A small multi-label image tagger, trained from scratch: trained on histories of elementary cellular automata, time running down.
Rows from block 8 of a small multi-label image tagger, named by matrix and row number. Rows with one number belong to one channel. Each number is 128 + 24 x the weight over its row's rms, rounded and kept within 0 to 255. All counts start at 0. Numbers have three digits each.
After each channel's rows are labels from the 100 images, of 14976, where the channel reaches its highest value: "top examples" is what is common among them. Only what is clearly more common there than usual is listed. The data: histories of elementary cellular automata, time running down. In brackets: how many of the 100.
# convs1: grouped (4 groups) 3x3 conv (model.blocks.8.convs.1.weight, 392x98x3x3, each kernel summed), inputs within the group 0-24
# convs2: expand pointwise conv (model.blocks.8.convs.2.weight, 784x392x1x1, transposed), outputs 0-27

convs1.131:161089048177146150138083148118097138126108123140103128129127153100112148125
convs2.131:112128132123129136108100127117088165110087146129119144113131115133091165130106141134
top examples: 011 turns on (91); large cells (81); 111 turns on (80)

convs1.111:134105112139113093192108129119165119079103102118126110112112181134093087170
convs2.111:129150098097120146107127134128155137131157139119139077131158184188110140091110115105
top examples: 111 turns on (96)

convs1.226:132124133113119164150111124149089111117140105143167133102100114121134131160
convs2.226:125114137159103129129121117171178166086151134133113161155142135129118132120137113132
top examples: 000 turns on (88); 010 turns on (85); 001 turns on (84)

convs1.298:094105145126111097124099119120126120099083158150120107129082130151108097116
convs2.298:125129142097101084134156170173104140112120094120108153107121129127121148111106131153
top examples: large cells (100); 010 turns on (100)

convs1.241:080159123148144118080127114115090146134117126170131135195136090108169146146
convs2.241:157162141089122127132106156144086102131130103109157123112113099167154127132139229095
top examples: 101 turns on (98)

convs1.240:108140120132068131115157147182115092100122117117093150091136177094120115111
convs2.240:092160109205126076155141127150121139139137137182157124143138099124113140122096094071
top examples: 111 turns on (100); 011 turns on (79)

convs1.14:140106150115154138108090118142136139129111127114114127122132110065148090158
convs2.14:148156128133175154116129125132130135111154145119150111129109144106115119144168114110
top examples: 011 turns on (87); 111 turns on (77)

convs1.49:135134119149102141132104091179122138157165087131091128114140153148119124130
convs2.49:144114102175118116136127112120111185132147079092130123107134133132161167096125123111
top examples: 000 turns on (78); rule: rule 201 (30)

convs1.16:119134133113099106106125091182102120127125142167144106158086118174141157125
convs2.16:129125113134095131116141201121123163111141164113150133132169151117132136140154083170
top examples: 100 turns on (84); 011 turns on (81)

convs1.154:147119131118120092135153106148128122099146114133099159131128156071123117131
convs2.154:121119153142070141133104127136169158120152128132134186116141110113137110116111192144
top examples: 011 turns on (99); 000 turns on (89); rule: rule 79 (27); rule: rule 13 (25)

convs1.220:087158166123160096112140119130136147119124124179142092117139133165157108105
convs2.220:140095137156160115106095154069118114155145076101116125134151150121120106158109082099
top examples: 101 turns on (84); large cells (68); dense start (67)

convs1.205:160116151106113096144103148146132134113175099120127136196124154143151102060
convs2.205:118116133123146136135186134140116122159110106149114140089105180097120131112188125122
top examples: 101 turns on (84); large cells (66)

convs1.343:204136165147116078126132144111144132096130124129121140133132095115153173117
convs2.343:157124150126128138127121144152098137122176186136153114198200155146138148147094121129
top examples: 100 turns on (98); 001 turns on (95); 000 turns on (94); 011 turns on (90)

convs1.232:106155155143091113135112139188083128103119116106089153171135156103113150076
convs2.232:162197116122119092157125109122141111137121139135118108107123140121172097128096144135
top examples: 111 turns on (100)

convs1.168:130135101170093107173111127099076141119094128121136125138103152114119101124
convs2.168:111153132130111147101154115160126186137125163106105085118145123183143142162118139132
top examples: 000 turns on (90)

convs1.120:154149118146122097161133083113132103152126152142110092109113123117164141099
convs2.120:118119121128168131106129154171180137125103154107118133163131172126105121152149114116
top examples: large cells (100); 010 turns on (100)

convs1.157:163133107123100113154158139122120101121077171139096120103115100137154130139
convs2.157:136119143114128130128144121138150110121120052123123121128135155132139106113110100137
top examples: 111 turns on (100); 010 turns on (81); 110 turns on (78)

convs1.252:071107111100105164110108180112115148102139138098128114153149149103124163128
convs2.252:125132129151149114148131152136105158135086096115131133089139138128169170134124140128
top examples: 111 turns on (94); 101 turns on (89); 011 turns on (81)

convs1.333:133139100145116136152138131165148111076089144136110110137110098113124056134
convs2.333:139191075114104154155133105125104125128136139133118121204149134180115124094131121149
top examples: 000 turns on (87)

convs1.231:114138121174143169131145177127146171132130135137154140142135118136124143137
convs2.231:111081151124113142135115154126142130124115118105084109103118092083116143141130106139
top examples: 111 turns on (100)

convs1.116:158070134117112139097091117138148126106132096139115130120125154084109134107
convs2.116:093135134137124179124116135147113135122152106130135125175128111106114122165169117153
top examples: large cells (100); 010 turns on (100)

convs1.34:109125149132145115128112135159090121189117131136145161139126146122165087126
convs2.34:135119081145129176106117105130119162125116144133188140081088093092120136164109134138
top examples: 001 turns on (99); 011 turns on (97); 110 turns on (93); 111 turns on (88)

convs1.263:104122143155120136117138096115119099132147099129201122131165091110152128153
convs2.263:166157138121152144176125128122134118124110099118104190085119131129185088105137156109
top examples: 101 turns on (83); sparse start (64)

convs1.288:114110123122136104147118168146135091111163110128117158134132117114089152104
convs2.288:076099137151145101115159136106094125096148125091151098091131110114104122135102144110
top examples: 101 turns on (100); 010 turns on (89)

convs1.60:148111147114165138140136105128115103171135157134088069137151141106118086111
convs2.60:174110147091140145101141172140112125146130142120123134115114107129185155119134094125
top examples: 111 turns on (94); 011 turns on (88); 110 turns on (83)

convs1.207:148156136162141137130142155122106137114130114142151143130147119121149150142
convs2.207:111129093101146116138095135070108093155076129144136106110126130147121112147116092100
top examples: 000 turns on (97); 111 turns on (88)

convs1.338:131157159127084178144132142133130136115050126155092135109112097141107084128
convs2.338:146124133086124181106142142110112120155104123096134121088114110133103094122145132141
top examples: large cells (100); 010 turns on (100)

convs1.293:130118138107140126163076105147114119149090150110113141131102163110136163103
convs2.293:121128083174139153085130146131141157169095145163084106125092146154152134118099115119
top examples: 111 turns on (100); 010 turns on (76)

convs1.208:121119147152130138164104167116144117107167128127147112075128106141147199108
convs2.208:172109086167109107101138135094107129143129090169129091105096126142142140120125137112
top examples: 101 turns on (76)

convs1.76:115090086125116144111130118162124130140165137147096108159129092126135123111
convs2.76:123121162103167135166116157120145168174115125114102114115149158167139125160160164124
top examples: large cells (100); 010 turns on (100)

convs1.258:145112120130099123129156133127130129138141171131084121148156114124106145100
convs2.258:094150100125142124104101139114110104101100158112119101170107136135103139098089107121
top examples: 010 turns on (100); large cells (77)

convs1.36:131138103113142158112110127132131125161117140144110170117154156142149111146
convs2.36:166130142114160152143136132138161114123151133120138169092093161139145144079141096154
top examples: 001 turns on (100); 110 turns on (99); 111 turns on (84); 010 turns on (76)

convs1.366:184117095115103128142097151105107107096110169118129139148136105118131122127
convs2.366:074139168104109135145103130143164137128175130143167111147114136122099133117109157116
top examples: large cells (100); 010 turns on (100)

convs1.259:062109125119092115158085158143103086123109117086110151137114092113108166086
convs2.259:121113125159123175102182134122111134124138135107156108121121120126108119133208118084
top examples: 101 turns on (100); large cells (70)

convs1.292:147103115165141127125108074098070135115115152104145150113092107112105101133
convs2.292:103164173121154095115137126136138138112166116113160128137138119072106108134095116149
top examples: 000 turns on (87)

convs1.357:084153075121189145124145142139122109130209171130083087126105113122149122143
convs2.357:146111131130098108106141177139130155096151150117185166148155101172153173154120146140
top examples: 110 turns on (96)

convs1.261:099151136117102118136109085168117141139107145106127162183127165105115165074
convs2.261:114136079127122105130094127133112135144129131161148113073126189167118152187126111109
top examples: 111 turns on (100)

convs1.242:099077105118105115091154139111131132099089129114119130139131099159150073123
convs2.242:163106141124136150124206100143126117143162091132127130112124127096186134140091113126
top examples: large cells (100); 010 turns on (100)

convs1.66:093093142117066109122129111159117128118130094123098133160163112122107100189
convs2.66:119123130168137094130083149118131176109122101138145154172105140132099163123144135138
top examples: 111 turns on (85); 011 turns on (82)

convs1.68:146160116126103096093121117152145131085132136144128108159127128161130151142
convs2.68:141129142134139137155071198150170105147161141115128108110108141136148116147122133145
top examples: 100 turns on (97)

convs1.247:117125088124168100171103121112080099152154122123135136082088084092150171198
convs2.247:143119141143141149118173136152138161158124128112126129136199106167135121137164092120
top examples: 101 turns on (100); large cells (74)

convs1.274:077149125137129131099109128132156131067119165120126129115090089171120141130
convs2.274:142159120080109154137131146168104117131116131177143126130119131114131123101145116157
top examples: large cells (94)

convs1.390:178139090123094055132163119139124122105101116128150130125135055145104091133
convs2.390:124155124107170143129137119135145120123151156158146135093051155143150131168123089119
top examples: 010 turns on (89); 100 turns on (85); 110 turns on (79); 001 turns on (77)

convs1.224:182153106156120100151123089137091109156167143066123186126080135110113157139
convs2.224:134133107114149098131113111114113141139125107116118154136147165154130149173138083160
top examples: 101 turns on (91); 000 turns on (84)

convs1.146:142130092076110158112152127103113100117094163112105123102084143082123125118
convs2.146:119150103164154097168126124110152149140114124149151143129116157113175111153136140132
top examples: 110 turns on (100); 111 turns on (94)

convs1.289:119110133096091127142133135124112093131155154114112087107150099137150144130
convs2.289:141162111138140080164107126149134189138096089118104117149176119184179146130136143135
top examples: 111 turns on (84); 010 turns on (84); large cells (80); sparse start (61)

convs1.272:130070138136159116101130134109088148140129120117130127125089057127110177162
convs2.272:196144101140119102100128106120082138095137124103099096111104119110142125112189118116
top examples: 101 turns on (100); large cells (65)

convs1.216:126113125151101094114108096134073161114137135090129118121140139110143146080
convs2.216:158096171128105133125129114127109123166136146176094137128133111163130109123182134132
top examples: dense start (74)

convs1.195:165155085120109148134155134137116115110088172149134119112139136195100155130
convs2.195:193173125101159092113097144107149122128137075126113133127098116109150100127155184132
top examples: 111 turns on (99)

convs1.117:150065104143117076139125120127121126104143125129120138122127144125155109124
convs2.117:185119101133094152134131141099062164145123126112121114136134083126129083102118109124
top examples: large cells (100); 010 turns on (100)

convs1.269:075108152097162112110139139144145120124090137168103136156110079151112115100
convs2.269:177131137104123145132184142137132115130081105125091138136134116142161109126176159129
top examples: 101 turns on (99)

convs1.245:102161109095140107129132144150134081084135110170103104122093106101141128169
convs2.245:137140122152132205140089148132163147118122164101177114158158132140145148130159117135
top examples: 101 turns on (100)

convs1.210:148109133132136125088123132113147134149125185107132131084101114136208116141
convs2.210:120151131199126119132133180140111166154118128133166107098114095113100151091132111117
top examples: 010 turns on (77); dense start (61)

convs1.52:117143118104111135125107087164118138140127127100103130128116120104144092165
convs2.52:133127136113148132167117118169123147093095107109111129137143152132155174119155110074
top examples: 111 turns on (89)

convs1.255:124128152112149120126115168129149142101142133134105137169106123138136109110
convs2.255:128125140101130155148128144166137118139136141152143127108081140154163144103120119129
top examples: 101 turns on (100); large cells (95); 010 turns on (87)

convs1.119:143126097097118125142130117090146107122168118138123128092101107103110117097
convs2.119:117156154128120141123126130113104130118131127157076071160096145124158139181124125141
top examples: large cells (100); 010 turns on (100)

convs1.35:119097112134119150111108109133111109139092126118116129133129138093107135128
convs2.35:097131153141171117124123094137144088141131131139146186135135159136098089117136144126
top examples: 001 turns on (99); 110 turns on (91); 010 turns on (79)

convs1.319:176149152102146123129114106094084166093171129101145086086125142134150150138
convs2.319:081146146145138112109147136149107108156133131160140140129127142130083134127133107090
top examples: large cells (100); 010 turns on (100)

convs1.94:096096130137155140163142091133125099132141121123103130125172130114079150115
convs2.94:132075130111155105141125117135185153155116120186098125112110150133163154118125121117
top examples: 001 turns on (100); 110 turns on (97); 111 turns on (85); 011 turns on (85)

convs1.161:125131100090101137065111102084106125174120095111116125123089068141120118104
convs2.161:130137158145135180127138118096171142146151110147200145113121169153175154143145104141
top examples: 000 turns on (92)

convs1.65:146111178156170158130106121166117121122128138108116111125169107103136105121
convs2.65:119116109134117076139080144149149174130137133139115164128149130167139166126128102152
top examples: 001 turns on (96); 011 turns on (89); 111 turns on (85); 110 turns on (78)

convs1.364:160081087110132094152090125099121101082102168126129108111161125125077065126
convs2.364:094149149086131129111076147150122125159139146193125169149141104123102147127083132100
top examples: 111 turns on (87); 101 turns on (75)

convs1.383:157157104115118121138154126119097131113080123143088150127118134092115125129
convs2.383:110131176128109141154126123140142135122115144127106130177151118112098139126133153156
top examples: 011 turns on (94); 110 turns on (88); 101 turns on (87); 111 turns on (81)

convs1.324:205137155095089123122141126116121108140153121129188135109153157128128158125
convs2.324:122081141148098125152136091152130138072167131111108095136140107108106127164121101122
top examples: 010 turns on (95); large cells (86)

convs1.267:110120122133144135114131144113162117135127145191146080086142091124112149121
convs2.267:166108112098127142117146120116147133140165149101171131143122143140093120104133137158
top examples: 101 turns on (99); 111 turns on (84); 110 turns on (80)

convs1.202:115134151156153111126123098109074124071112114126119152132125122120104132142
convs2.202:133108162076110071133124150115081102102131110152088142116156105173097101137138110135
top examples: 000 turns on (85); 010 turns on (84); large cells (78)

convs1.53:118093126080131119091148107114131140127108158153095126128133153186127105093
convs2.53:150155109144101127123119105098090118166178146140136124154156130080128145146118149132
top examples: 011 turns on (100); 111 turns on (97); 100 turns on (96); 110 turns on (88)

convs1.167:132140166077125126136137110124115114103141137134139126104102102077144121087
convs2.167:143170139131140145146119136133155135125128165114086174142176100163146153171149124129
top examples: 011 turns on (99)

convs1.11:113103122104082143135137088126133103132132147122087141126145154138124085136
convs2.11:158180135175093084145081089133095138140182116104160150132081129126142113135100107104
top examples: 110 turns on (77)

convs1.377:115092128113120133140114125133133163125133150108055121113132098112117076173
convs2.377:148194117139143122142131146104133129146161145137145155117118109132154122102145139132
top examples: 110 turns on (100); large cells (78)

convs1.147:131105101105109126179128135119146120095079137148130135092122133123138094138
convs2.147:151159142084167092129095109133168108138110168142116162143146155141104087128143142103
top examples: 111 turns on (82)

convs1.29:118155159137175101131107152125151131119122107152151123133115104104107145122
convs2.29:134088088127145130109135157135114123081122125098125108134100157115126126126080220111
top examples: 101 turns on (91); 111 turns on (79)

convs1.162:155116105129120173087101133106101120130117159116125160114094124037105127118
convs2.162:101114117143150128117138127123157142131113151130124170151164146143126128199137126138
top examples: 011 turns on (79); large cells (67)

convs1.321:095135105104121133153125110120099092114138120153147107107095118098179110146
convs2.321:144151139125116076159098121138105131093092127108109115155155116142146128115094116137
top examples: 101 turns on (95); large cells (80)

convs1.7:145131121154144099125139097161107118117118131137141139128136126120115120126
convs2.7:143126147132089139153171209104100122120153112125098152119149083116193063082126133140
top examples: 100 turns on (100); 010 turns on (86); 111 turns on (80); 011 turns on (77)

convs1.278:107155118156078124128123176150158168129123126073131170136129151128112156064
convs2.278:092114053130117094140166128159155145152118124140140132168127106102120155105069119114
top examples: 111 turns on (100)

convs1.2:115103179157168113137135113130133148129116103148131155122113165131131120123
convs2.2:127104136156087103189100095134119107098096124119129110133106111124171066119141134147
top examples: large cells (100); 010 turns on (100)

convs1.173:134137101128116113225131134116103139123066133114115113138130139139125127140
convs2.173:148119150099190142107142140116158087110113127107146195146121181152131109127123118148
top examples: 110 turns on (96); 111 turns on (94); rule: rule 228 (31); rule: rule 196 (31)

convs1.75:110121130133135133112115125095104129150045091113146140085098143130121092152
convs2.75:117134151139077141145134120138096146133117141107110145146155104103194109119154085150
top examples: 101 turns on (95); 111 turns on (88)

convs1.51:108082135091150123116126122112122151118134084132146136136143124172107084146
convs2.51:133156120176093117188135146106128170148147142151114137105111094136115110138152104149
top examples: 011 turns on (84); 111 turns on (80)

convs1.62:131177157142170119140116160094146120112098115111139116099127127090150113133
convs2.62:126135110171131130123134128091128141138084161136100130071074119116144156095105087157
top examples: 000 turns on (97); 011 turns on (78)

convs1.264:094107128139134133135146129116168156106129154140169096073143078124109148128
convs2.264:125108124112107152116136134107103126117089150151132110166115094077096118135119106141
top examples: 101 turns on (89); large cells (73)

convs1.235:090108134069123132119157135138099110130113108172143106146140093080099103100
convs2.235:219164173134128154139138116168114122098234124116177113149115104132157128106164143100
top examples: 101 turns on (100)

convs1.88:152114099113145080128132145149162106140114153126117149138099113149126149117
convs2.88:143152129154139131175116092106125108088099140130084122113107098117170111113101109141
top examples: 100 turns on (85); 010 turns on (79); sparse start (60)

convs1.80:125088132116140136117141128096125123128103136145120136144098136125142152127
convs2.80:164131145109134108097170121129136118137169187123110127157123122089110114141129141176
top examples: 100 turns on (100); 011 turns on (100); 111 turns on (88)

convs1.113:108136175118136161138118173127143129140125087101125092152141131136118116168
convs2.113:104086106124099123161124119100096137142116133128113088152140097117089109123110130116
top examples: large cells (100); 010 turns on (100)

convs1.155:171158060113142096183120109153128103093070156130108104108149129120173151117
convs2.155:128142132128190105130134140135175168144129073121128136109133190103102095118120146120
top examples: 111 turns on (81); 010 turns on (78)

convs1.92:110143092134150103120126152078128137135124097138166093089102139124144104153
convs2.92:124131099197132129141150136117147131087111107122130087086140133115104101095141130096
top examples: large cells (100); 010 turns on (100)

convs1.81:090118128118212139141122148130129109133106120097121125145091122124080127113
convs2.81:128160127178112171137124140113138096131118160118152102167115125154129066138160135127
top examples: 100 turns on (97); 011 turns on (91); large cells (65)

convs1.233:109112105118140153186124171110101089135104106112112146078095158102136143177
convs2.233:098111118162094115129132109114142154113138136113139132100106114131118126135069117114
top examples: 000 turns on (84); 010 turns on (84)

convs1.243:110092107131133122148094148105112129108141102110125115097071107097155165164
convs2.243:173087129161148147100169112138121151112112139118147116115161161083096136122116131086
top examples: 101 turns on (100)

convs1.13:106128103104103091109113106102146136135107126127105145153102140116164098140
convs2.13:183148148142126191088137118116132098142135151122144127117175139127161169117173097135
top examples: large cells (100); 010 turns on (100)

convs1.244:130109147091143119118154159158076133092125093128096159156141086133127085117
convs2.244:154151107105156108118138118158127134093110129100125151096110149156163142130084171119
top examples: 101 turns on (100); large cells (66)

convs1.276:102134177131148114105154129137102124120131130167118099189154103114157130122
convs2.276:155149131094081102127142104146110105097112119113102136151124096128131108098169133100
top examples: large cells (74)

convs1.284:120079118094122154146119164087109114090099111097104148129085109092120151126
convs2.284:168175125169093110139161121142098141135126135115120116125144150119132116096134120128
top examples: 101 turns on (100)

convs1.114:155074153097122158137107150123144115152162124126119147093087108098121106090
convs2.114:130143184111176120115102128131158113139138137137133176131142144174142084156135125125
top examples: 000 turns on (82); 010 turns on (82)

convs1.350:150127116068122110110129157141073090130126156099159120133135137109147216103
convs2.350:152157120080103140143124126092125095115139162152162148121113108130122084093130108083
top examples: 110 turns on (98); 010 turns on (96); 111 turns on (95)

convs1.57:125127122099135154116126102124154102142099118158115167133136175138132109141
convs2.57:111100129108122162160118125110128142133121158116109160102133115144168157143127159143
top examples: 001 turns on (100); 110 turns on (100); 111 turns on (91); 011 turns on (88)

convs1.381:186106137111056138093109128128111110115047130128095141153104121115052119129
convs2.381:111093130160126087086125139103140135140148141114138109131136136121087130160165180148
top examples: 011 turns on (89); large cells (87); 111 turns on (79); 101 turns on (78)

convs1.129:132110135167131169085125166136086151113072082168117118151119169134132130133
convs2.129:112105086103152147133129123162137114093146103085130132130082167099110112121123149122
top examples: large cells (100); 010 turns on (100)

convs1.1:121113152096136105146083133139164183104116137157126146113137123139131123101
convs2.1:127117161136122113145132152129118134182131093139128143111126126130116127165101082142
top examples: 111 turns on (95); 100 turns on (93); 011 turns on (77)

convs1.124:122067094170119123094122118098102146119140127137116152100117109125111130114
convs2.124:136112174115112166126132097124108163095132130147133098140075106122115145108109134116
top examples: large cells (100); 010 turns on (100)

convs1.348:104110134120112125138134088114128129066155115121146098081129118135117083113
convs2.348:084103141112145108119135139085140147110137123120126151109107113144152127120106159109
top examples: 111 turns on (89)

convs1.3:097123145130121114155115127129106116155103158149103092134144117145106120173
convs2.3:171134172119137131134179170099128086165112113136121117084113120124123153115147129129
top examples: 111 turns on (93); 011 turns on (84)

convs1.209:086135097122105128180103153145118110136128129127098189101141119091124145139
convs2.209:160146086136129127137129113112114092154105130131120134111075123132151120137221116145
top examples: 101 turns on (98); 010 turns on (82); large cells (73)

convs1.28:163086176146194108138116105159135137128136149119116110128109140095085115131
convs2.28:120138164125104111135142140144117151163145107136095128120127121108157144137155099122
top examples: 100 turns on (98); 011 turns on (91); 010 turns on (88)

convs1.151:136113098111123131134152122143161140105117124118114058115109159127110102135
convs2.151:142142149113127137122145113121098182139139112152170170154149160093124224085137144157
top examples: 001 turns on (95); 110 turns on (88); 111 turns on (86)

convs1.12:130111142109138150128119121146154118163126110110125103147132116056155118141
convs2.12:150140132138088132153146142100087154157137118069103072130118110097130129151114094125
top examples: 111 turns on (98); 101 turns on (93)

convs1.180:144155107138107178088096141125108154165135094182118121129085111121134128084
convs2.180:131125113140121155091114118140120075138071144164169098106069125147173118160126064139
top examples: large cells (100); 010 turns on (100)

convs1.372:123135127107109156120086142106121117095019128163077132154126121120090106112
convs2.372:111103163141143119123108133078144105135125130106155117113118110167093111129122189196
top examples: 110 turns on (88); 111 turns on (80); 011 turns on (79); 101 turns on (77)

convs1.19:113112180133150131131110119127124111123053093159162169133112128111155162088
convs2.19:121173076120156129101120110122134118091163108142165103118109108126118109151120131119
top examples: 111 turns on (76)

convs1.126:126149059125096144158127155131141149141090129138111042139128086106133121138
convs2.126:113151103179161119098133096074168150110152130150129135111131138109087205139129117098
top examples: 001 turns on (98); 110 turns on (95); 111 turns on (90); 011 turns on (82)

convs1.107:125140142146134161125132123149180122113176116126153171149175130122123135145
convs2.107:096094122110150146116115118148105128104112125118121099145131127152125086086109089109
top examples: 111 turns on (91); 110 turns on (86); 011 turns on (86)

convs1.362:126115086147101097125109149140114111102126129075116137138121099165104134110
convs2.362:139169149134142134122117117132131129168171123171136117098112143134120123103117122160
top examples: large cells (100); 010 turns on (100)

convs1.212:154120117139136117133075148123125106130162126116145135156061117120150187120
convs2.212:141108119180115101092163143124103154094166104135138115132138124076158134122077105126
top examples: 010 turns on (100); large cells (94)

convs1.40:154176105107168131109077131130169135147125106131086113104150131103142137142
convs2.40:147127160105151117102105106136131165098153141124112151082124150153116161109130120101
top examples: 000 turns on (97); rule: rule 201 (26)

convs1.229:087149119141120138119136101145115155116118140111133138150093101113166116172
convs2.229:149137111159148137140127129173105109157122149123103126179234171197141109127118124118
top examples: 101 turns on (79)

convs1.312:059130102167137095128155126148142108108104132150126108152121094116114075091
convs2.312:124171170088098132128130113111091103159098135143169142139175105139116131149122143115
top examples: 111 turns on (86); sparse start (62)

convs1.359:179147138094086148094158149159094135120079135111122146156104122114082149125
convs2.359:129138117141117145142144128108098148140113123082176092086110111101107158079145112160
top examples: 110 turns on (98); 111 turns on (91); 011 turns on (87); 101 turns on (83)

convs1.221:155097105139123145164121136139108120136128145151129104123103110121128091164
convs2.221:118140129101089141148136127128131134117131114153128159130105105064130136140125171138
top examples: 010 turns on (100); 001 turns on (79); large cells (65)

convs1.163:123131176101116114110118119097128146158152100130100104140101090092123091127
convs2.163:154154103148183101160110138128163124146122147135072126101146139128115130130143113111
top examples: 000 turns on (96); 110 turns on (94)

convs1.115:178185105121129099162155140127124123130057162105147112142135136143150116138
convs2.115:122133132133185111131111136120147145155127088145128154181136185153127169160126113162
top examples: 010 turns on (84)

convs1.54:129125099138126137106160163096152161098140168122114132137162116137142103101
convs2.54:150156148136149099116123090146083107130185114089151097120187109162160113136136128103
top examples: large cells (100); 010 turns on (100)